config = dict(
    dataset='dead-leaves pictures: piles of overlapping shapes',
    image_size=40,
    encoder_stem='deep',
    encoder_avg_pool_shortcut=False,
    encoder_widths=[64, 96, 144],
    decoder_fused_qkv=False,
    decoder_bias='none',
    decoder_positions='rope',
    decoder_prefix_bidirectional=True,
    beta2=0.99,
    learning_rate=0.0034,
    final_lr_fraction=0.1,
    warmup_steps=220,
    weight_decay=0.4,
    adamw_weight_decay_other_params=0.05,
)
Rows from block 6 of the image encoder of a small image captioner, named by matrix and row number. Rows with one number belong to one channel. Each number is 128 + 32 x the weight over its row's rms, rounded and kept within 0 to 255. All counts start at 0. Numbers have three digits each.
Before each channel's rows are labels from the 100 images, of 14976, where the channel reaches its highest value: "top examples" is what is common among them. Only what is clearly more common there than usual is listed. The data: dead-leaves pictures: piles of overlapping shapes.
# convs0: first 3x3 conv (encoder.blocks.6.convs.0.weight, 96x96x3x3, each kernel summed), inputs 0-47
# convs1: second 3x3 conv (encoder.blocks.6.convs.1.weight, 96x96x3x3, transposed, each kernel summed), outputs 0-47

top examples: large pieces; star; cross
convs0.54:186144088123125127157152119088125166104104127104162112114138200133109119092102080115128107126104119095191159128185191132083155126122145163133128
convs1.54:140189190133164111087077153072141138102115086133079136117087167126136116158167186151162132125146114137129138112141145151154174143107144085115146

top examples: large pieces; flower; vivid
convs0.82:126107122166105175114097150104111111120104103133155196074136144108179116121139130094149149150138122122132047115169147134114118103166178129162153
convs1.82:121144131119116139109167135107109134088168172152177119105121130131181110125117112104113155094137123149039066098175141099117137144100140153088188

top examples: large pieces; shaded; ring
convs0.0:126106145146114095155126097107147142088102134104166070145135171136184150061127174121130103037090096094118118129119168165119088162229141159126124
convs1.0:131183160112155172174083142108136132080137172134079107065155113098086113156139135108143108135128107225125164147125110150089202177079135074145132

top examples: large pieces; vivid
convs0.83:113093113115109040139141129173142114145143077106149103140134125113175078121121097158142136157111137105137136111155135116182164154094088144134095
convs1.83:115163144119151116134052114116106123139121136162128125081174163125126117144160132131140086148136130170162192119112121116112154098095092065078116

top examples: large pieces; ring
convs0.6:103133139133175143126169131098167134099183160088100123134135078152147073062104125176144127149129120111110182116100096088111140182096129107131176
convs1.6:164152135105124116108127117074176147112099137132082049088146138116108110145158082088113066154130118183138220157104208116095108087096119067115145

top examples: large pieces; circle; ring
convs0.32:193147088108142104100146119122150123089145154101147138138080128152129150086085204158166133096113137102099152094145069136085139128128114154069174
convs1.32:140102088142176125108138145096158129101124194159144124086162123232103153139117075106136056076101056159143172138122099155096155112093119101128161

top examples: flower
convs0.3:107082106158117157107114132117110188131034100104157230079097109174104151179145179123128131082118139117096135085118098127077136141111176156171108
convs1.3:104144101166137143159052099120107092084213128145199077064113137129100189127152146133141067108109136169169182115143157148101126146120103142126144

top examples: flower
convs0.71:173144113132121112137197143177092124103123083088125091128107102150123087168163122095071115125171133140099128114141145143065127124151137169116090
convs1.71:158185151099129124118094137098151158129117127160126103068136129136127116149139103096139085105123121199173216085090110144129206115130131071140108

top examples: large pieces; circle; ring
convs0.81:125106150126141139084128069121150143156135145128142154119088155136143172108126105122162113131080134156078076099136116142167115102056078145124128
convs1.81:175166115136154080160051137128193084086110165151053129083185132130110128121157118115144090147107121143167144130128155176143120132121090101117129

top examples: large pieces; circle; ellipse
convs0.15:146110153123120200119161157112090132068105119147155115072199115180110153134136132076093147123077132174131127176112129148149132167240128139129053
convs1.15:143143145177131144145147115166164077143095129176142115141128110152078169109126160097158066035095139119155158147180098159101178143122092182171160

top examples: large pieces; ellipse
convs0.17:166107140140110155107078080071153109067163072084125115141148118162141152163127160036111125147073094130143163170133120132183163142179129160081104
convs1.17:120140114194129147089140155121205142145110130178129123114133171120090114107160193084089123161115140180138192168116140132075172087116080118159114

top examples: flower; star
convs0.48:119104097132102132130128118151108115114116140128138106143105154110133165119121128155116109138146128115120061144088138150047145143092156182135088
convs1.48:144154154145127127144025112094116134123105105148131162091154091124133109151122121138110105123130127199198154145137139091110152140143066125115136

top examples: large pieces; vivid; triangle
convs0.59:157125117124086170140099142118150123184168055105146080098168149148152116130120047227198129141142146089152113097118144133131143111145171130099146
convs1.59:164172150112168125127077127099158101088068112123168185077156076114121146148165130119093103133177114174149154136151136112091157095068125103129125

top examples: large pieces
convs0.89:121165085100157104129113096128156082054089130121108124145126124128146141104117168115076097119157119075103127133177130156103142145231196117078103
convs1.89:151151135086178183114071116083154149108116093115116124085134174131092084137193135095080107138052155182093173148093198134114221125127122142153149

top examples: large pieces; circle
convs0.11:088073083116156129114130113136101143111124108107183039101124111138134148169115093113131130148087180120147098138166119132157184162157105095068079
convs1.11:150206137191133101131080105133115110070088143157132104077158142142072163152127117157147118084123138152126176118168132157076107106117084098126106

top examples: large pieces; pentagon
convs0.24:139140182142175096109152102091109169037100121119162148139139123108108128088111111181189063128147096148148157092184123111109094163150140116105118
convs1.24:152174128136142140148106144104153117118103166157136085144144213107117091147124138117142109131097132169141121148074166113108166180175199087051132

top examples: large pieces; bar
convs0.87:072085141068138091083135103150183108057134157164100166109168089139146175102111147085059102118113109094124133110111178146113127072169124105170099
convs1.87:152170143176109136119033098093100086115115120096101092089195136114105091127140151127118124111148115147123144140108155163177183143143101073111142

top examples: large pieces; ring
convs0.29:175131113129077138169123133116178149162094162075124135170150158165085121123130088167111095163147087124201083093015153113184163118092144130134117
convs1.29:159140082091138106100041155067172148157143168136081086126183086142120157128152065100149097156122100172158142083068128115094120122110065108130155

top examples: large pieces; circle; vivid
convs0.1:093165107126172102092128154101110114152103163151086157106098159159079076121150125121183159095088088119110082074192101144140128132182139067084134
convs1.1:130137132117123150124077106118176128131126156148099165110158155149098146121176111082138087078098157146141179113143084098113159146122109110050151

top examples: large pieces; semicircle; ellipse
convs0.41:132071118095185116096082098093118154093094137085127127142218102140127157156152130097042104165100108161127131116124096124097136168142166152120093
convs1.41:107162147199104134122070103079145066120110093173073137135171157097105153184122101105129086146095137145073122103099149215137139116081054168108128

top examples: flower; vivid
convs0.37:139168132102144185113123141125076130185080072150110161123109171173124107155159082124152108115168165094116117078161139102094145057054160134113171
convs1.37:119167103099143134104082128104099117111129137137124110101185119148086139130127129131164103095120117179199209111127144104136159083137111043124153

top examples: large pieces; circle
convs0.68:132153093126104104130092085144090107167082176170067185128095155150189159104107116196142132181169132132064141178112132144126101062102058181142102
convs1.68:164149109158157095147063145129122119121106123144080096108157115174133155150120132146116103118095158164192146114152146123136171088120105121183101

top examples: large pieces; vivid; ellipse
convs0.62:156167086108100113108147074167116154150185147116115103144154151170161119126147090124099139194167116165111080107113109111100216173178118114086084
convs1.62:135128193145104113128018076088116115131073104173086124072170113139140167166143157108156116106112162161135157108077118080122113121099088081158088

top examples: large pieces; ring
convs0.80:143101112090173133133108094113201135138125191092107151138136130095118133123150055159098164120100127124105152073087201186165130096097159136167137
convs1.80:167172128138191058163059146064123115138152128141173106098198124140120109142094103154140092130140154151171160108125100121128164084136099047113121